Rows from block 9 of a small image classifier, named by matrix and row number. Rows with one number belong to one neuron. Each number is 500 + 25 x the weight over its row's rms, rounded and kept within 0 to 999. All counts start at 0. Numbers have three digits each. After the name is the row's rms in percent of the matrix's.
After each neuron's rows are labels from the 100 images, of 14848, where the neuron reaches its largest size: "peak on" is the class under the peak. Only what is clearly more common there than usual is listed. The data: made-up road signs on poles.
# u: gMLP up (value half) (model.blocks.9.mixer.u.weight, 336x256), inputs 172-255
# v: gMLP up (gate half) (model.blocks.9.mixer.v.weight, 336x256), inputs 172-255
# out: gMLP down (model.blocks.9.mixer.out.weight, 256x336, transposed), outputs 172-255

u.286 078:500499468500552481531457465517521558500555486500564536497490483521468500517422500510520507555500500502439500500466507500549511500526500516486511500518447500501533478458503501500500500500500500496454485472486500541461427500500463477500545522500464500469
v.286 050:500439484500541490500514500445500475500500555445526500443482494469480500500500433476500533500495542523488554513500500500500576500533500500550550508488499495556484470494500461500500507529474514500483534450500506469516500462500496500516500478449470461565
out.286 076:499500500564448500500529500487494435451500486508500493485518520486441496508548506513476500460500511485528526500496485435486500500503481500500457481464554500500518585500500500500478478500500500500500500491500500516489572500496500515496500492533500509486
peak on: face

u.136 107:451531527540500570460500481500479469500489504500515500472500501505487511500463500471500500502440494500500455479513486479526500441502500438502500476500465500500500509435528606500498570547488490500535445500500534477525513518513506504475501505541495504535
v.136 103:512486492495500507500491549483457500500480491510457521525498500460479502500500498493561504528500476543500519488531434478517478500498475452502536500514513517467526500471536465419534479519500500500501521463463534512500507500500500500502525449500451500516
out.136 113:490482500517465510461500500475491500500531561461468517537464452500449539475505512542500504439521494427500500504500539500500500553550500507544483500472497516461464465514502475480479461500476500500516500435443537531490486503521480503513529492489518486516
peak on: symbol

u.277 107:519507500491500489497478515500523500500500484431500500500509504522490500500552513500506436501495534515499495513477500500526495480503500482500521500509500548503478463489496500478500504472520504481513513500500437498500462495493453487505500484506476491519
v.277 124:515479466500515500494500475500494522517495500500500506506500520543515522475502506486488500499472459495483524528543502500533498500440500492500482541522500500505499500548506517500500523478550500468531500515500494500503500509458484455525522457506499552496
out.277 111:500532472534531500500511500500492477506462500521541500476499458468458519500500477493500500500478500500500507483500469530500478452523460503482477537486522500500515521507544509451460487493500496500500492500500519485452529500539501548480497505481500500526
peak on: backdrop

u.327 124:500500498500511493531467440523495516500520500535517486572469491464533490534500500469476500500499500510500500552560456495500500500528482488517468490462500496500493500500502462500511518507476467468508462467500540459500510500517500474500497533503500500500
v.327 123:500460526525483528511509500500489572535500479469500534500518457495500484500522442475500557491468521454500500468441521502500486518485515561472460465479500497500391471446518473500497522500475513526500490500500470488464500500486491552487462459500480500484
out.327 113:500466500511500528500523541500457514541502468472500552420490526500531539500543471519466517501500500500525500500520522530457489491526500505446496500513500503496500500542500485500566500500500482511535460500441412500517468472525508500515484500502517508466
peak on: face; symbol

u.299 088:454500500460500500500500529445474531543500484479500555500465500500553500511503500475475500512500500469499477492500505500500566500500551500479500483559496500517468503541512500520488482500500527500542546527500550500533442506537469500523437500500525500491
v.299 077:500443500500500540522500559500500500500500516500457500500505538500500500485499500500500442525500521500480541468571500500438500542500527500479490500500513517500461501528512574521476480519500564500551507500500539500504500492580500500500500522500502446500
out.299 091:548451544500545468453519500440486500481500500500468520498492534461497531463500467537491518500500490500479500500522468491459500448528464500442500500521564511451500493500503532500466489500513503500500500500500500462500521464466500456455500500489445479511
peak on: face

u.189 087:462528513443472500500500500521434508512516545500458446500541527487495500470500500500443543514519464502494522515500500487491479447500501462455500507457500500500500560487545475500500500483445502497547500488500526481501500534504500522500504500483479500500
v.189 092:538526538500500502482455499506469501500500529541527500514482500500503500500500500500465475484492500469532500555504474504500500501500491480500514536500507501500500507503500457500530500500529564486500500524474505528500489473492517453500492535559481529508
out.189 097:536511492543523484500556500503500482500500500469505539445523500500520503512469551504487545506500515462500446513487490500492476476514462502449500532515500500553468515483451464500530500492546447524519500527500500479476487548500469500486508479498513500535
peak on: rim

u.55 129:500500546499500513539497520500492474492531504464467526514428500500514475500452492506508467507531486486524481536501473512523464539521442523493534489500500507509465500500509516500523538492500540468500555500483544550499486500472478500526497457511509468552
v.55 121:474500435500546475521522500487486465478556498504525500442535500541497536513493483504497500526520532544508490522500521518500439490501500479451477565500500505488500508448494514503439506478485500500467464500430470499527500487495500500551490503486500536500
out.55 118:516495517473503500516509498531502500498478494564449500551472473462522500500524523555511538466492499477489552541500485500504524500485520500474500515465561530483515521537500500469542503527500478547500520500547544537500458516493519477484500471477500528445
peak on: symbol

u.317 116:500500454514475552500471500533500541505500500500537540543513509500533467543491504448460500452503501451461479500521473502558500491480489518500548488487521510498496463500511500482480508500500476469500482548449484523469501548505468535422510516500461520472
v.317 107:500504531500502507494500487468491554518525525472525516500481457507500500511520522497500442440472530497483543483500508500478503480484551514496494500500460456490523528500488490465521509522500500505500510512492461483500510500490491500474515523456535526500
out.317 131:486494538459525506469510513463500490496494443500489468534473523492532482511530500530516448514439520495484514534500495505500501475500516520538500517529441514477471500459469456482499500467481486527500510500540540502506486469500534500481500459534483500569
peak on: backdrop

u.61 125:500462473478500513563511474487500529500511500516500546510500507519480522506460458500457500496500427500516430541525500515512555497499443521463500506500534535472530500527514500490468500503460475500444500479479489500527524515547501500500543491478541502500
v.61 132:467500517461552453456467500502495480505522485486500513550500477498455451500527434519522454484500500486527504492520525500534477540477464483500500500501538534505495462497534497511529492439512507553496480549500500531549500540481500491500500452500511456489
out.61 125:489500462532538504470500485497479500500494474500519500425494491516500473500468478568470500530520464500504455491485476464500501485491511465539518530519469512500522440521498532500500520515523464500500528485500474428535500453453485488477502500536526500500
peak on: symbol

u.233 103:539465500473500475523500500500506494530507413519474500479503500500519558500500480497483519573500475489488455505548431495500493500500525525500463466513513500500518515504476540500455508504484480482543534500495502456500503522500500500441502500558509498464
v.233 104:506480500516489500509515500526496470500568462428501521489491500484500500453500545487552479500549518500506500500500544500500416461480539481453534520463484500465500485447529495500455500474502462490469470500507500464495507496524500557497508500482503462500
out.233 104:521470496500484524475465490527519520500511500468500471542465475500500528500527523489442500500472500531477500490509500500493500510517500500486501500533520515500503493501485508509473529516500500520500457500500511466489500460531482527489503500478438541500
peak on: symbol

u.159 094:512500552496500500469513484500504491500536500554488497490494500499535512504500469500500533469538490513521473568515500526551521500500500500500500491512500433509499493500506480564577500479481500500515477500531517505500500500502510503491435504500530461500
v.159 110:585471509541500500473496514500503500556509500500507500539464472459500534500493532500485500482464481500489500517494500475523480525503500498502526490512504497522500501514514539500492500462464552500500463562516500543526500500507514500535488503514520497500
out.159 102:493494517500589478457523554465489535500500430540534501544500499526489503527519487500500476538521552538458500481494500478498536556531533541458501458569513525500520500500482546531508562471500501503509500541487500484516559485500489437517500500494479505500
peak on: face

u.135 123:500500497500553500488493472515600500493478462497476500463500514500528500492500518542500500504466465493500539546501500500500500480512500499474473492476491446500450456502488501481504552473549529458501500463538500507500468524500497531515500485500528500469
v.135 126:523526500499487501500500478465532479554488500500500474508541477564470544555469539500523482524528450485500500500502500472500468500549492500512485511480485521492492430546530516500520463498500531501517528538500471502500510471519500486500478526501530537496
out.135 121:486533451470527500499530500497523500484500447481500457457551514514534520500490415506474513500492500500500500500471525500500474500500500474517490500513500494468506500500559523530469500500466500555509438523441537500478498466500453472554538516500500500543
peak on: backdrop

u.290 081:516445500465481469500500522504500488527465471500519500500573499537456507516549500500500500511536503500500497445511467500518515411500500531496442500480455472476500475489473526500530457510532500510446507508500511500500466500500465500491500539475553500491
v.290 029:500500500500500500500500500500500500500500500500448475500500495500500498500500518500500606500544500509500479500500406550500500500500416446460477500500484512531503500500500500500505531566546500513500500465500453500500500521480500500521553500500500500500
out.290 077:500482525526469505533482517459530506510549500476500476500465468457500500500500489500500500490497461500457500500502458500500467556500500485501561532500500482545535500478500470477465571538500508500500500481500473523500500524500464500500465461502432528500
peak on: rim

u.219 110:500500516486519522503500458500514527500501464482491519481510538509516469514439533500531538533533500500500557493500500497500500500463504521540500500520518500501500500501500500500500500444500546434486457470512492481519553491537500497500500412512500487551
v.219 113:505480507500500500500546430471500527459500515532468500489466532497507502500500547534474500503507495487500502504500499500500491546479507500542493505525464500500471500500514482513444496496532521501474500480506506500466500539500491455500477489530472516426
out.219 115:500468474495500549500516500490500500517472536479532500471509500515491532500529441470524453500575500508505458477509519504504522512516543518442499449460483500527481482500524500500500517591547550500531476540500500506460475500506484537500500500476500564514
peak on: backdrop

u.288 110:498500534452502502510500569513497500516500500499515503489486413504545500500496455500509472500498494500521500503541517492502507492513500507500500503500500500484500500500532483521514500500489500500485512518508515498426457500507482504500468548536455491500
v.288 130:500458530500453494489525536485503488490527509500489473501508481500500499500482500517460474472517539470516500500482500483451512487500484486525534443464466518564500491493505537506500490500500485551500493508500513523505515513519473523568510497510521499495
out.288 108:500500538495500481442496530500500500514500542516496491484515559473478500495493522437500500557506500479512469500445500500500479504501545516516500507524502472483530474481500484485448500522527474470478540458492464500500500519479505472459506528531453500500
peak on: symbol

u.130 116:531500479497500500500477540461500441482500500500500502500529504500516480520500503500500546500502545500601445500500501521508555453445511500500500507515500520558548476500505457494456500495500500478495524535496500552500505495524508500512509462530530503532
v.130 125:474500500498500509500542497474480437451453502500500500500515491522500501500463513505500527514500494521506500481520488478500546500500500500475500500531549509491558521499508472500515501433486500497510469507409529513500553500494515521492539504489499494529
out.130 120:441500481530500447477532540522537509500500462456469520470500500512500500538500500540501534477520500487518500480465546519500500533500522480534500500558543500494485511491502456499506503500530500500514468455506504528472472520465522500511500549487533461500
peak on: symbol

u.73 128:493500500484496500500526512492475510528505495525474500493487492563501489481494509477502510500484515500507478524480479482500489523493500524564483470480523524500504500519559485482501466492511500504508518511529500509500475500470467491438538530515451498500
v.73 130:538523500450473499456515510500460546483534517478492500500525530481558474470500561500540449468500508500496500441500478500500500500500505500503494464540484552509524469500484510471500523536500462522500547476542483507500500540500488500521467500513518507516
out.73 140:531500516533532523500524454500540464538468468474500448564543493466445525500500500483462492483521439468500500485492489464484526499500492512500500514539513500500519500528481485482500488500507500505526480550459500500527500488532549522456500489490494476482
peak on: symbol